config.toml
model = "sound classifier"
dataset = "synthesised imitations of 52 everyday sounds, one a clip"
train_examples = 39062
gain_aug_db = 6
n_mels = 64
hop_length = 160
input = "log_mel"
spec_augment = false
win_length = 512
targets = ["group"]
num_classes = 7
arch = "wavenet"
norm = "groupnorm"
weight_standardization = false
depths = [12]
kernel_size = 3
stem = "single"
widths = [256]
loss = "cross_entropy"
init = "trunc_normal_002"
residual_init = "none"
optimizer = "muon"
muon_scale = "match_rms_adamw"
learning_rate = 0.002
momentum = 0.98
nesterov = false
orthogonalizer = "newton_schulz_5"
adamw_lr_other_params = 0.0022
max_grad_norm = 5.0
max_steps = 18200
batch_size = 192
epochs = 89.5
lr_schedule = "cosine"
final_lr_fraction = 0
warmup_steps = 910
weight_decay = 0.1
adamw_weight_decay_other_params = 0.01
Rows from block 6, named by matrix and row number. Rows with one number belong to one channel. Each number is 128 + 24 x the weight over its row's rms, rounded and kept within 0 to 255. All counts start at 0. After the name is the row's rms in percent of the matrix's.
# filt: filter width-3 conv, dilation 2 (model.blocks.6.filt.weight, 256x256x3), inputs 198-219, a 3 kernel for each
# gate: gate width-3 conv, dilation 2 (model.blocks.6.gate.weight, 256x256x3), inputs 198-219, a 3 kernel for each
filt.50 103 [138  73 137 145 153 137 101 169 167  83 121  76  93 117 140 123 106 136 123 129  95 132  99 109 142 130 107 165 167 163 125 124  53 124 112 109 156 130 162 130 161 133 149 141 131 144 153 163 110 111 112 150 132 144 134 121 126 128 153 136 164 134 117 126 143 110]
gate.50 100 [135 149  84 139 119 145 145 140 132 152 123  78 129 120 136 113 105 126 122 114 124 108 102 149 131 137  94  70 102 123 150  69 115 150 105 150 137  83 136 149 127 146 113 127 117 120 150 124 153 158 133 156 149  96 129 126 156 123 190 144 130 118 110 118 135 146]
filt.51 098 [117 160 157 123 108 127 122 172 145 146 142 154 170 132 160 109 104 107  82 134 166 131 139 123 135 108 122 164 141  90 119  76 108 118 124 147 140 138 119 143 134 138 107 112 109 110  98 113 106 110 143 123 144 146 130  87 145  45  76 121 113 113 128 109 143 119]
gate.51 100 [169 170 139 168 138 155 157 116 130 111 119 141 146  85 158 137 124 119 157 127 138  97 120 141 119 160  88 127 133 137 108 139 113 132 130  60 147 132 157 158 147 168 111 108 122 139 121 123 129 165 132 148 126 169 134 127 142 133 164 139 162 146 130 178 126 137]
filt.52 100 [137 109 129 157 133 114  94 101  88 125 127 112  97 131 124 126 111  86 130 122  99 132 125 131 146 118 130 144 120 104 124  91  99 120 150  85 171 189 119 153 119  94 134 182 137 167 145 117 151 136 129 136 144 150 153 103 153  99 106 103 140 109 118 127 160 158]
gate.52 100 [109 106 146 134 135 114 128 132 131 116 125 109 141 174 159 134 124 137 128 164 129 122 148 126 155 125 135 193 160 154 100  94  75 140  97 112 170 128 109 118 127 109 125 113 128 131 105 126 114 132 128 146 102 101 155  74 167 134 135 141 129 127 121 101  75 117]
filt.53 099 [132 100  83 132 100 106 144 108 117 117 110 131 109  85 157 154  97 116 113 150 165 130 113 137 120  79  83  99 129 157 186  89 137 140 110 106 158 119 102 137 120 140 139 167 158 116 114 114 112  90 118 137 110 129 132 136 109 108  86 123 113  99 101 138 108 130]
gate.53 099 [112 153 105 124 158 147 125 108 116 131 114 206 155 127  96 170 120  96 117 132 120 132 116 139 153 102 110 151 121  97 148 123 148 119 122  94 122  69 117 109 158 115 112 125  92 140 130 133 159 137 127 100 118 149 148 125 119 144  94 123 106 145 146 123 148 124]
filt.54 096 [109 107  84 152 166 127 135 143 149 110  95 114 154 163 125 124 109 148 168 128 152  99 131 164 145 107 147 140 121  94 171 134 143 102 104 120 131 100  86 148 149 120 136 162 117 154  97  82 134 109 157 139 115 136 155 124 110 122 128 106 110 111 130 128 161 138]
gate.54 100 [143 134 139 105 137 129 157 160 106 142 182 148 145 167 147 161 180 138 123 114 110 107  80 108 135 143 145 161 124 135 133 159 108 103 121 136 107 118 155 103 129 104 148 101 157 156 132 144 141  91 113  98  99  94 144 164 143 139 111 110  93 106 120 143 116  88]
filt.55 096 [124 106 109 136 122 121 103 113 131  90 147 150 129 169 150 120  90  88 112 117 118 100  86 140 122 140 138 176 118 147 125 163 143 151 162 109 122 110 149 135 138 139 139 126 118 134 158 120 129 141 119 104 116 137 150 145 135 156 154 129 109 117 128 152 144 109]
gate.55 095 [146 141  75 161 127 162 124 138 158 154 141 157 135 141 143 164 169 172 122 156 147 120 141 102 154 132 126 122 148 151  97 124 136 114 146 158 152 196 130 167 143 101 137 119 145 151 145 140 136  85  87 140 104  99 160 129 153 158 133 107 130 135 158 124 141 116]
filt.56 099 [ 92 145 166 119 143 116 158 116 104 134 151 134 100 131 114 120 128 145 125  96  92 136  97  86 101 140 154 117 126  82  94 127 152  99  79 155 142 153 159  77 116 114 111  95 108 142 137 107 105  99 110 101 143 126  90 143 124 108 146 126 135 116 138 137 149 117]
gate.56 101 [158 124 108 121 100  99 133 121 114 125 102 111 132 136 113 178 108 118 110 107 133 116 132 154 158 156 124 138 139 123 175 125 161 149 182 162 108 118 129 142 146 120 128  95  82 101 127 124 136 149 131 152 139 114 126 183 133 159 115 144 148 144 134 143 164 101]
filt.57 102 [105 177 129 124 138 145 130  86 122 137 181 183 175 152 117 105 127 155 106 117 106 113 117 133 163 158 133  97 103 145 106 133 129 145 143 164 143 144 136 160 113 133 146 132 154  97 123 107 143 153 164 142 129  98 122 148  88 137 130 128 135 118 161  96 119  57]
gate.57 101 [110  86 173 100 111  95 152 171 112 123 121 137 132 112 150  84 129  81  99 130 114  64 101  96 111 135 141 107 107 118 111 139  91  57  93 107 165 157 103 143 134 118 139 151 121 147 184 118 115 122 122 200 138 147 172 123 112 142 125 156 101 117 129 130 123  97]
filt.58 093 [118 123 113 148 107 107 103 125 122 132 121 114 126 117  74 107 157 134 153  86 107  97 146 125 103 139  98 100 130  99 133 174 168 121 117 135 130 132 174 128 104 115 125 113 141 165 140 152 113 144 164  98 114 113 140 147 145  96 131 123 153 144 143 121 149 123]
gate.58 101 [ 91 147 121 146 148 141 185 156 149 123 103 146 159 126 119 131 116 175 100 141 120 109 153 116 147 139 144 152 145 144 185 110 115 152 153 145 120  91 124 134 114 135  64 135  97 130 132  98 158 168 148 137 128 169 117 123 133 138 130 127 188 134 126 116 120 143]
filt.59 099 [ 89 103  59 111 142 116 110 108 110 146 113 132 156 131 111 118 113  89  98 103  72  79 100 124 147 118  95 102 106  63 105 109 146 175 131 150 171 168 165 145 108 103 141 125 115 131 119 131 120 157 145 125 142 115 117  81  43 121 111 127 130  84  85 165 125 150]
gate.59 102 [155 155 127 146 122 151 130 149 141 168 191 138 157  91  97 143 156 121 128 114 102 127 103 141 136 119 133 127 125 126 113 117 139 106 108  87  89 142 146 102 129 150 134  87 123 125 116 132 145 104  99 106 124 166 126 136 161 144 111 147 136 141  97 145 166 172]
filt.60 099 [138  84 118 108 126 121 137 147 140 146 111 118 172 137 125 144 151 123 130 101 170 111 148 142 136 116  93 120 134 137 129 117 142 112 152 135 126 163 119 120  87 114 157 129 128 150 113 117 149 118  76  84 120 130 133 152 166 110 147 103 147 157 175  92 110 133]
gate.60 099 [105 144 122 146 136 148 124 141 122  89 116 130 147 127 136 130 142 150 118 103 145 145 130 130  99 116 117 122 117 149  92 135 137 151 176 171 111 116 118 145 170 191 167 130 139  90 138 128 156 132 157 139  95 146 101 141 182  95 134 135 127 157 147 130 141 185]
filt.61 095 [113  87 102 138 135 109 175 125 137 135 152 153  84  92 135 117 109 155  83 134 149 124 123  95 143 161 168 125 136 207  92 137 146 129 162  82 124 117 145 115 100  93  75 151  92 115 120 146 125 149 139 154 135 125 138 135 149 102 129 174 155 154 108 122 102 110]
gate.61 095 [197  80  92 108 131 104 190 133 160 153 106 159 137 125 140 170 137 124  87 140  83 126 142  96 167 145 170 111 135 105 144 102  72 128 116  86 110 160 157 142 162 139  89 138 137 156 143 105  96 167 169 141 130 129 110 157 128 152 103 125 181 140 135  80 180 126]
filt.62 100 [161 110 150 138 126 117 151 128 134 122 119 113  94 124  68 168 132 114 118 108 132 141 186 118 141 116  81 119 148 139 167 141 183 193  90 138 164 146 162 125 168  94 133 119 117 149 150 133 150 129 121  89 101 142 128 108 146 111 124 101  99 125 155 136 139 115]
gate.62 100 [ 93 106 102 156 118 118 176 141 132 121 107 132 175 149  76 139 124 146 125 109  62 143 119 138 126 145 126 123 136 137 138 132 167  92 119 133 121  95 132 115 131  85 116 137 126 136 134 131 127 159 152 149  97 117 100  99 136 125 128 131 109  98 125 101 110 144]
filt.63 098 [146 157 140 129 120 102 120 162  96 104  76 122  79 134 102 151  88 177 147 168 149 122 116 128 157 119 171 116  84 149  95 126 100  92  99 119  99  84 145 116 140 112  95 153 120 121 153 149 149 151 113 119 119  89 110 151 144 138 117 129 132 138  94 114 136 160]
gate.63 099 [152 129 122 139 143 135 101 117 124  96 102  88 166 199 163 123 111 136 177 157 143 120 125 100 133  71 119 138 151 143 131  93 100 138 100 132 161 164 103 120 106 116 149 129 137 156 143  72 171 115 112 114 101  94 148  75 111 131 134 137 115 128 176 152 107 137]
filt.64 096 [ 89 146 105 152 116 118 119 104 107 142  90 122 117 126 145 101 164 128 133 121 148 124 131 137 133 130 137  72 168 138 142 110 156 148 157 127 135 131 162 152 166 149  90 147 114 103 128 119 155 163 157 146 154 190 149 174 153  97 114 125 127 144 130 104 141 146]
gate.64 093 [134 108 139 129 141 144 110  98 123 156 144 159 125 100 131 122 123 156 160  91 152  99 125  96 126 101 156 150 151 142 128  90 134 159  95 137 129 128 173 136 127 114 124 136 148 132  63  85  85 118  67 145 119 154 139 160 169 126 177 137 131 151 127 172 151  76]
filt.65 100 [137 156 135 130 106 122 148 129 118 100 115 110 121 101 154 127  86 109 131 107 107 113 105 144 154 190 133 162 140 143 153 124 109 125 126 110 117 109 102 157 152 155 114  97 154  77  98 146 158 148 130 138 140 122 110 120 148 150 165 108 128 137 133 172 112  98]
gate.65 100 [127 154 145 128 113  87 126  99 100 117 122 151 138 110 109 132 121 151 115 136 147 130 128 166 100 123 117 123 132  76 131 143 146 144 136 130  82 132 136 139 120 170 115 111 168 120 128 157 129 142 151 133 146 114 106 151 106  95 138 121 126 141 108 120 159 152]
filt.66 106 [ 66 144 136 158 117 153 168 156 146  94 152 147 112 130 126 121 148 134 132 131 170 135 126  76 138 150 142 136 126 159 125 175 121 134 159 158  99 143  96 135  98 126 131 114 157 157 154 134 143 116  77 124 115 117 146 137 119  97 135 146 104 125 150 143 166 131]
gate.66 096 [134 125 112  99 119  95 127 161 110 158 116 113 136 116 151  78  91 108 115 100  98 125 121 112  93 100 119 114 156 141 107 180 122 128 124  92 125 145 159 134 131  81 141 141 159 133 141  97 112 123 134 118 116 157  96 113 125 108 124 135 115 178 154 153  98 140]
filt.67 102 [147 172 148 149 145 135 141  97 100 146 115 113 133  80 114 132 125 117  98  95 122 129 160 159 137 136 137 178 178 102 115 150 170 134 131 129 104  85 123  80 131 114 140  95 124 142 146 108 137 121 121 125  99 132 161 137 108 112 122 120 133 134 133 115 137 127]
gate.67 099 [111 123 141 138 102 115  85 102 100 114 157 136 123 105 157 125  93 104 123 140 133 152  89 155 116 144 147 101 134 105 128 124 135 104  93 106 127  91 100 162 132 136 127 142 127 145 116 113 165 125 169  99 116 128  88 134 161 120 121 152 115 136 126 123  84 147]
filt.68 102 [171 101 126 137 156 128  90 108 134  88 125 140 130 108 138 117 143 167 137 118 120 101 110 107 133 121 124 108 147 130  90 159 110 131 131 108  83  78 104 120  98 133 138 107 117 102 139  68 117 130 141 134 126 113 121 123  89 132 160 134 116 148 159 170 129 148]
gate.68 100 [123 141 115 121 146 116 121 146 158 136 126 140 117 127 154 154 118 143 104 132 117 117 142 104 126 131 137 147 148 144 114  96  90 145 127  98 110 152  87  73 121 173 128 126 137  95 116 132 121 139 120 113 114 113 140 181 127 138 134 143 146 157 114 154 148 175]
filt.69 099 [102  99 138 150 120 143  97 128 118 140 145 128  91  55 171 140 159 127 152 159 155 133 149 171  88 116 130 144  99 115 142 120 130 134  70  98 151  94 152 123 108 125 115  93 113 158 117 181 143 122 124 141 124 126  98 142 120 104 150 140 134 129 125 119 103 114]
gate.69 105 [110 137  74 115 111 144 147 140 152 125 131 138 106  98 129 158 152 142 106 117 167 139 102 128  94 101 108 171 142 170 124 125 134  86 107 103  98 136 141 107  91  92 123 134 180  89  86  86 117 107 113  74 130 120  71 102 116 122 115 112 127  93 114  73 134 143]
filt.70 097 [ 82 150  88  94 103 145 132 116 105 149 129 118  76 135 100 104 127 148 106 113  91 123 147 137 138 125  87 107 130 137 116 143 143 113 121 143 131  92 137 167 146 137 172 154 136 182 134 131  97 157 102 162 154 129 131 130 117 151 146 110 121 120 132 146  82 120]
gate.70 096 [131 141 171 137 136 123 147 148 128  66 100 127 141 134  88 133 103 134  98  79 113  77 100 127 105 145 166 160 206 131 129 137 107 138  86 104  79 128  94 133 164 142 150 138 103 147  75 120 105 150 119 129 151 124 124 122 116 135 133 125 141 144 130 143 124 120]
filt.71 103 [138 133 110 128 140 126  89 143 119 148 167 151 153 154 104  86 135 145 149 162 150 130 184 144 124 108 104 131 163 120 143 128 162 109 136 101  94 113 116 112  96 151 171 115 133 135 138 150 134  75 115 143 154 109 137 184 173  99 107 129 118 107 133 177 110 124]
gate.71 102 [121  66 124 124 144 129 127 151 126 125 137 137 119 145 104 133 130 130 165 121 116 117 119  99 141 124 164 139 143 195 162 113 143 145 128 101 117 102 127 156 133 103 147 174 111 183 153 166 149 140 137 138 100 119 149 191 167 140 145 156 159 152 119  98 114 143]
filt.72 104 [121 105 111 118 108 139 120 109 112 126 134 105 160 117 149 141 168 126  99 146  91 144 134 113 144 139 136 142  91 118  66 173 134 137 125 144 173 136 148 118 139 139 103 127 103 121 113 132 122 118 106  86 137 151 151 115 123 136  99 123 149 146 140 151 113 134]
gate.72 102 [144 165 134 108 121 115 127 127 142 138 151 160 111 165 149 133 133 103 125 148 136 106 114 124 127 140 111 121 139 138 120 104 134 133  82 123  73 188 114 124 121 166 143 112 119 153 174 138  88 106 121 122 126 158 144 122 110 116 144 145 167 145 149 110 133 149]
filt.73 105 [166 171  85 122 127 126 120  87 150 139 184 175 115 129 155 129 115 112 151 160 108 153 166 128 125 141 126 157 139  97 173 152 155 144 105  97 112 141 158 146 137 142 167 148  95 120 143 132 117 114 149 113 103 113 112 105 153 100 123 149 141 149 141 141 129  92]
gate.73 104 [149 126 106 127 116 139 127 126 145 115  84 151 111  94 114 118 102 134 128 135 145 165 117 130  97 102 133 140 131  88 132 101  71  86 132 132  68 121 148 112 122 111 112 147 168 114 137 122 126 119 133 148 106 105  65 174 126 125 120 149 117 129 102 131 153 137]
filt.74 096 [107 118 142 110 103 112 121 108 127 133 169 136 117 116 113 161 135  94 118  99 142 109  95 138 139 129 121 158 134  99 107 133 109 111 138 129 147 142 116 101 153 155 104 126 159 160 157 120 167  97 122 163  91 127 121 144 123 136 150 128 111 147  85 131 133  99]
gate.74 099 [130 124  77 124 131 108 155 115 110 179 148 107  74 143 186 117 125  88 135 102 130 109  86  99 112  99 111 123 126 146  51 128 150 142 100 113 121 123 104 100 119  86 123 135 114 138  98 150 188 130 149  91 104 135 161 109 135 135 122 120 109 161 125 125 107  75]
filt.75 106 [165 127 155 107 104 116 137  87  82  96 115  89 127 105 158 140  92 111 147 146 165 186 149 140 135 137 169 139 106 122 146 113 139 135 139 105 139 147 147 154 153 149  91 120 127 123 132 115 138 128 137 144 130 100 171 103 108 137 146 120 142 110 112 117 144 117]
gate.75 099 [113 121  58 122 155 134 142 119 128 133 162 142 120 124 125 136 108 129 163 108 105  78  91 114 114  85 142 143 148 147 138 141 131 128 143 107  91 170  80 108 115  94 142 110 133  89 143 125 129  99  83 158  94 131 154 119  99 124 149 130 130 131 118 147 114 155]
filt.76 102 [162 144 157 143 127 121 103 150 114 138 154 141 130 120 119 126 111 127 164 168 156 139 135 152 124 122 146  85 156 102 147 148 155 159 123 152 150  71 175 146 110 153 125 145 159 114 172 155 150  90 131 201  91 147 100 130 148 155 125 112 122  97 145 178 137 137]
gate.76 102 [113 111 179 137 147 137 140 139 128 114 139 120 112 115 158 132 201 117 164 134 150 108 100 128 111 129 126 136 153 171 102 131 140 122 134 128  99  86 108 107 167 123 143 156 129 161 123  98 132 150 106 125 153 165 121 163 136 128 107 112 129 136 118 141 171 115]
filt.77 100 [143 121 165 148 134 138 126 160 139 181 119 138 124 136  98 140 145 160 150 166 112 104  72 173 152 139 113 150 157 141 145 182 114  95 155 102 172 119 135 154 142 132 104 138  90  96 117  84 121  94 130 143 139 127  83 132 140 159 137 126 134 116 133 118 109 175]
gate.77 098 [115 114 148 120 133 104 148 152 125 116 177 143  90 132 109  90 110 129 134 141 140 114 116  91 163 124 148 144 160 129 111 117 133 138 138 152 106 142  84 107  90 121 126 164 167 136 125 130 111 171 107 146 139 142 156 124 126 112 117 119 123 160 162 147 132  95]
filt.78 096 [113 117 110 145 119 146 111 169 121 108 183 136 124 103 112 141 166 155  99 137 138 117 125 152 151 119 123 159 124 167 131 116 197 127 156 159 153 125 121 142 121 150 152 140 131 136 149 136 144 122 144 118 142 103 138 146 124 162 101 148 160 130 117  97 116 164]
gate.78 099 [ 97 129 124 116 119 112 135 138 154 149 133 145  70 141 156 131 122 134 104 147 164  81 149  94 127 132 128  94 114 101 106 110 142 148 143 147 100 137  52 120 150 140 136 118 132 128 129 138 117 128 158 150 125 143 143 102  89 127 167 129 126 110 131 156  98 144]
filt.79 103 [147 132 125 116  98 140 142  98 146 155 113 157  86 111 135 132 140 102 139 109 136  98 115 140 127  84 102 174 136 117 125 112 170 147 131 101 169  91 152 121 138 105 144 120  93 165 145 128 112 111 101  90 154 140 125 154 155 139 123 156 148 141 106 157 133 101]
gate.79 105 [128 117 132 138 128 108 165 165 140 152 138 148 130 122 127  98 110 123 119 134 117 147 148 165 148 128 141 114 144 106 144 142 133 149 142 114 134 165 112 132 148 145  66 111 109 127 121 126 167 134 132 121 100 105 142 137 147 151 156 136 130 117 127 111  90  96]
filt.80 097 [110 116 121 148 142 150 166 119 138 138 120  91 138 207 147 174 150 124 106 114 113 121 142 118 119 140 150 150 129 112 132  93  99 131 152  98 102 152 182 144 100 120  98  93 133 117 114 139 108 121 128 158 153 191 161 122 126 126 147 174 164 102 123 121 151 134]
gate.80 099 [ 94  75 198 129 138 126 145 142 122 102 154 120 147 132 134 148 118 139 135 149 160 129 131 136  75 122 102 151 148 139 126  80 125 141 182  90 115 103 114 125 139 175 143 136 123  93  74 111 158 104 111  78  95 125 122 149 101  97 116 134 125 120 149 122 101 107]
filt.81 096 [132  94 121 114 103 109 156 136 151 102 108 111 128 110 175 162 148 101 127  98  89  82 115 170 106  71 117 105 144 168 183 132 103  94 178 126 118 145 146 114 150 133 148 142 139 138 174 101 118 132 159 143 108 117  87 146 148 129 155 163  98 150 158 136 162 113]
gate.81 103 [126  85 137 107 165 143 106 118 131 147 139 129 150 103 164 110 124 135 111 146 123 151 138 153 137 120 109 130 160 165 168 105 151 104 131 123 117 113 142 159 117 184 115 120 190  96 109 145 114 130 155 119 105 109 147 103 156 119 132 133 113 114 137 107 153 157]
filt.82 096 [124 162 150 129 137 126  89  97 114 169 139 144 114 137  91 103 100 123 168 135  96 119 112 136 150 108 124  96 106 148  90 134 126  75  99 142  84 119 128 128  97 151 115  91  99 138 143 113 174 120 110 164 134  97 157 144 127 120 139 128 127 113 166 149 135 144]
gate.82 095 [116 137  93 123 122 121 147 163 168 159 139 128 172 149 160 180 122 186 127 112 180 152  99 133 179 133 138 156 105 158  77 114 149 108 125 143 131 164 126 133 137 122 132 115 141  85 138 104 125  96 131 120  83 106  93 117 160 110 152 138 177 138 123 109 124 184]
filt.83 101 [149 167 180 138 139  85 141 172  94 129 138 142 161 174 135 144 167 123 117 151  94  99 169 148 109 146  99 148 164 141 130 150 180  83  91 177 125  98 129 104 124 174 105 125 143 112 140 132 112 139 142  91  69 150  97 141 139 105 119 131 149 121 111 121 116 115]
gate.83 100 [151 137 125 159 151 128 136 136 124 138 144 133 113 136 125 138 152 143 157 126 157 148 101 126 162 129 110 137 100 106 108 121 172 133  67 122 156 167 209 123 125 154  74 140 105 131  84 160 147 104 124 128 170 169 132 116 143 125 110 104  87  89 143 149 139 150]
filt.84 099 [143 155  69 155 131 123 106  96 148 113 127 111  93 118 134 142 172 105 106 115 118  96 103 174 101 105 104 150 160 124 145 160 159 105 107 135 161 162 146 159 127 131  81  91 115 111 132 131 118 150 126 136 143 105 114 122 120 140 139 123 106 140 106 175 141 154]
gate.84 101 [120 113 134 111 141 117 127 167 123 103  91 119 142 141 192 111 128 121 102 153 125 116 123 122 118 124 112 134 142 145 124 153 140 145 113 126  94 140 116 112 172  95 133 140 141 152 158 115 119 100 117  98 104 131 124 152 110 130 122 127 152 142 112 156 116 152]
filt.85 096 [108 124 132 137 132 141 134 152 141 129 114 147 139 123 146 129 151 150 109 127 160 117 106 164 111 156 137 149 155 120 140 175 122 129 127 129 129 111  34 126 155 102 150  96  86 134 171 156 147 120 148 144  86 124 146 109 116 108 177  91 114  99 118 161 103 110]
gate.85 101 [179  97 162 118 106  82 105  91 141 151 160 131 143 147 121 117 163 147  98 149  92 111  98  99 140 112 145 115  96 141 147 160 141 109 101 149 138 150 133 102 138 130  95 156 136 124 115 152 159  95 128 107 115 115 155 125 120 144 122 159 143 165 181  79 131 112]
filt.86 099 [125 125 121 149 107 111 144 107  95 158 131 116 145  92 182 126 143 129 163 143 112 110  95  61 135 107 106 118 142 134 124 121 157 127 180 123  82 101 140 154 144 139 145 128 111 187 154 123 122 122 157 132 164 168 166 168 131  99 113 112 106 127 143 171 151 138]
gate.86 097 [118 136 131  94 124 115 118 110 142 124 107 124 114 107 165 117  92 123 138 123 110 100 129 133 108 167 186 126 154 129 119 160 141 108 111 126 152 194 111 107 110 129 124  89 133 119 145  95 119 127 150 108  98 143 126 146 154 128 127 135 153 154 144  79 156  70]
filt.87 101 [116 116 140 103 136 153  80 151 119 140 131 108 144 187 131 132 124 115 181 153 138 109  90 107 119  94 126 123 121 146 180 105 166 111 131 128 124 118 132 124 119 104 154  89 120 130 152 130 124  87  96 127 134 179 160 115 129 140 118 135 130 148 148 181 147 115]
gate.87 103 [113  96  94 113 110 116  91 115 158 110 118  87 113 106 116  99  97 167 101 152 152 128 102 107 138 172 123 135 115 144 125 135 144 162 127 118 141  81 109 118 144 112 158 131 141 145 140 138 141 106 116 103 112  82 112 145 113 156 127 105 177 129 128 142 136 127]
filt.88 104 [100 118 154 128 147 117 121 125 101 139 137 130 125 151  87  83  99 104  99 118 156 159 130 139 135 163 132 109 141 107 108 135 146 109  83  72 186 117 132 134 125 119  96 126 131 136 120 116 148 111 121 122  83 122 140  67 122  82 149 143 134 127 145 109 122  82]
gate.88 102 [119 137 121 137 137 155 179 155 126 118 142 105 161 142 187 152 129 114 119 152 165 160 117 143  99 124 150 139 124 117  99 171  89 162 124 117 138  83 130 135 131  81 134 130 133 113 145 123 117 131 100 147 138 118 148 144  93 142 131 158 160 174 117 138 166 118]
filt.89 102 [135 161 149 135  82 131 132 128 143 123 141 130  92  98 126 150 159 117 144  96 147 130 166 140 106  99  96 124 147 137 120  93 106 158 123 117 128 150  60 146 128 177 135 131 107 142 147 113 152 112 122 127 128 132 122 116 110 134 150 115 130 123  95 121  97 109]
gate.89 102 [124 143 142 143 164 154 136 140  99 146 150 162 118 106 137  93 128  94 114 136  93 119 149 107 117 101 123 100 155 113 149 124 116 135 141 129 147 143 153 124 110 108 122 125 130 122  91 107 112 122 144 147 116 124  95  97 154 143 148 109 162 130  71 116 133 147]
filt.90 101 [127 120 137 128 141  98 144 112 110 157 136 173  98 147 177  85 145 118 137 178 130 113 132 179 130 137  87 141 151 169 104  87 121 141 154  75  97 110  88 132 133 112 150 144 118 112 113 123 119 110 116 119 114 110 132 137 106 116 129 145 133 181 177 149 126 130]
gate.90 096 [116 104 131 142 147 144 120 125  96 122 146 178 119 119 167 146 128 166 106 144 106 121 140 120 119 108 130  90  73 134 118 122 151 150 122 162 128 165  96 142 153 165 134 137 138 114 111 139  84 110 101 154 144 155 169 153 172 123 130 134 138 132 161 122  95 157]
filt.91 101 [115 111 116 123 136 154 106 114 162 123  85 152 147 112 159 117 137 106 136 131 153 129 124 128 161 108 143 106 130 119 170 117 100 148 119  98 157 150  82 195 163 138 119 139 119 132 124 125 138 123 123 121 156 143 106 112 156 148 109 130 139 136 105 131 143 107]
gate.91 096 [122 132 132 125 126 133 114 153 131 126 152  86 129 130 144  77 117 105 104 106 123 113 145  68 100 138  84 155 153 121  85 130 133 134 115 139 108 120 115 118  86 131 135 119 123 128 152 139 147 137 155 147 150 120 118 161 143 133 131 132 132 122 126 137 142 177]
filt.92 099 [ 59 111 137  89 116 119  97 119 130 158 122 135 124 119 100  87  92 161 119 169  92 117  93 137 173 161  77 137 127 115  92 161 122  95 144 148 190  82  95 121  96 126 102 111 138 115 151 111 110  95 106 136 138 100 103 100 114 124 128 156 136 128 128 163 140  89]
gate.92 097 [104 114  95  95 122 130 141 175 107 105 144 172 124 113 124 131 137 167 163 123 118 128 103 132 139 173 152 138 153 134 126  97 111 125 174 133  82 175 129 141 122 189  63  91  72 105 131 113 101 152 131 110 114 164 125 152 158 148 135 111 134 133 139  96 120 121]
filt.93 099 [117 142 136 120 144 130 120 127 116 116 148 128 128 126 114 121 107 168 143 130 158 173 144  88 176 148 132 170 122 134  99 143 147 151 130  74 162 154 166 158 127 105 143 134 104 106  99 112 108 133  97 170 137 170 128 111 150 141 113 144 126  98 130 148 153 114]
gate.93 104 [117  78 103 132 131 135 134 145 134  84  74 141 143 103 111 120 181 131 128 127 111 130 124 129 102 144  95 109 155 163 105 116  98 142 188 189 162 140 109 146 123 133 142 122 152 127 107 100 104 113 121 120 106 114 115 167 131 151 171 151 121 124 104 130 159 118]
filt.94 102 [124 116 103 123 114 125 166 134 118 117 142 127 167 141 132 134 101 121 146 128 137 110 109 127 149 120 152 121 110 136  88 132 140 109 102 123 133 126 105 139  79  92  93 130 152 119 150 142 135 133 143 127 117 160 180 119 107 162 151 145 108 145 146  98 120 140]
gate.94 103 [112 104 147 131 100 133 133 152 126 132 142 120 113 129 101 137 149 148 159 116 130 148 110 137 110 130 138 154 124 106 112 139 144 118 149 155 106  90 122 101 117  88 136 169 173 134 133 170 148  91 106 152 120 155  66 133 165 105 110 133 133 132 140 106 146 155]
filt.95 100 [155 112 163 118 116 128 160 131 162 109  99 138 152 150 116 161 156 148 178 140 150 126 126 111 129 113 110 104 123 118 136 167 115 180 169 128 120 150 135 155 102 129 114 145 129 137 113 141 113 132 106 121  98 122 139 134 115 138 127 140 138 163 150 181 146 154]
gate.95 103 [113 136 111 118 139 120 100 119 174 142 126 126 124 140 119 140 170 120 162 106  96 106 118 139 105  95 104 132 151 120 100 104 164 116 132 125 148 132 143 125 116 137 176 153 117 132 127 128 126 113 131 105 144 146 146  86 126 163 150 108 150 185 114 150 119 166]
filt.96 101 [118 133 159 143 166 138 144 139 139 151 146 153 105 158 104 104 124 111 166 135 105 132 187 110 127 123 130  89 175 141 112 153 194 107 139 105 129 155 109  95 106  91  84 124  77 115 144 105 123 177 141 133  79 169 120  90 123 112 140 108  99 151 124 125 117 134]
gate.96 104 [ 94 125  96 136 120 122 111 126 135 143  95  83 122 149  99 141 105 149 173 161 142 147 139 134  98  82 140 104 157 178 118 165 122  98 148 129 125 149 107 133 145 136 109 126 126 149 137 124  95 107 128 107 117 147 119 175 149 121 146 148 137 136 107 132 144 103]
filt.97 104 [112 138 147 138 105 117 136 141  55 126 109 120 109  90 122 128 151 119 145 102 116 126 113 179 107 108 135  92 163 161 117  87 135 151 110 143 127 151 156 143 140 172 131 172 168 145 130 158 164 159 128 120 132 146 161 126 121 109 163 157  99 126 142 104 126 155]
gate.97 103 [145 137 132 130 124 111 148 168 128 131 157 125 121 153 144 147 151 112 137 133 105 148 102 121 164 155 136  89  83  96 170 140 178 135 168 147 136 119 158 139 133 119 133 136 106 146 188 154 193 161 132 157 107 139 132 105 100 117 161 120 148  96 104 138  89 122]
filt.98 103 [167 121 133 145 153 128 126 106 148 146 106 151 130 154 107 123 120 152 132 177 131 127 148  68 118 147 135 113 107 119 151 149 119 175 180 140 158 117 132  90 126 165 124 153 162 101 109 125 115 148 117  81 137 177 116 148 140 144 123 136 129 152 162 118 158 127]
gate.98 099 [132 137 103 103 118 131 139 104 140 131 113 139 122 157 151 141 137 133 111 118 112 125 128 131 155 111  99 167 129 130 152 134  88 128 114 137 141 187 139 136 193 142 103  93 133 105 111 113 187 136 134 168 137 119  90 107 171 157 113 129 153 125 126 117 153 138]
filt.99 103 [ 66 150 157 145 137 162  75 177 141 167 129 113 165 119 141 121 150 136 112 100 105 147 127 133 120 167 161 129 165 123 167 114 127 106 165 123 120 170 108 147 133 116 117 150  99  72 141 113 165 139 153 136 123 139  95 141 118 126 111 133 131 152 158 143 110 135]
gate.99 099 [149  46 150 125 118 133 139 132 118 164 116 135 115 102  79 102 158 114 125 113 133  95  86 135 126 106 134 115 124 163 139 107  88 128 116 123 123 126 131 152 133 105 161 140 118 176 105  95 132 145 140 123 114 121  99 127 110 135 132  91 144 121 116 110 138 119]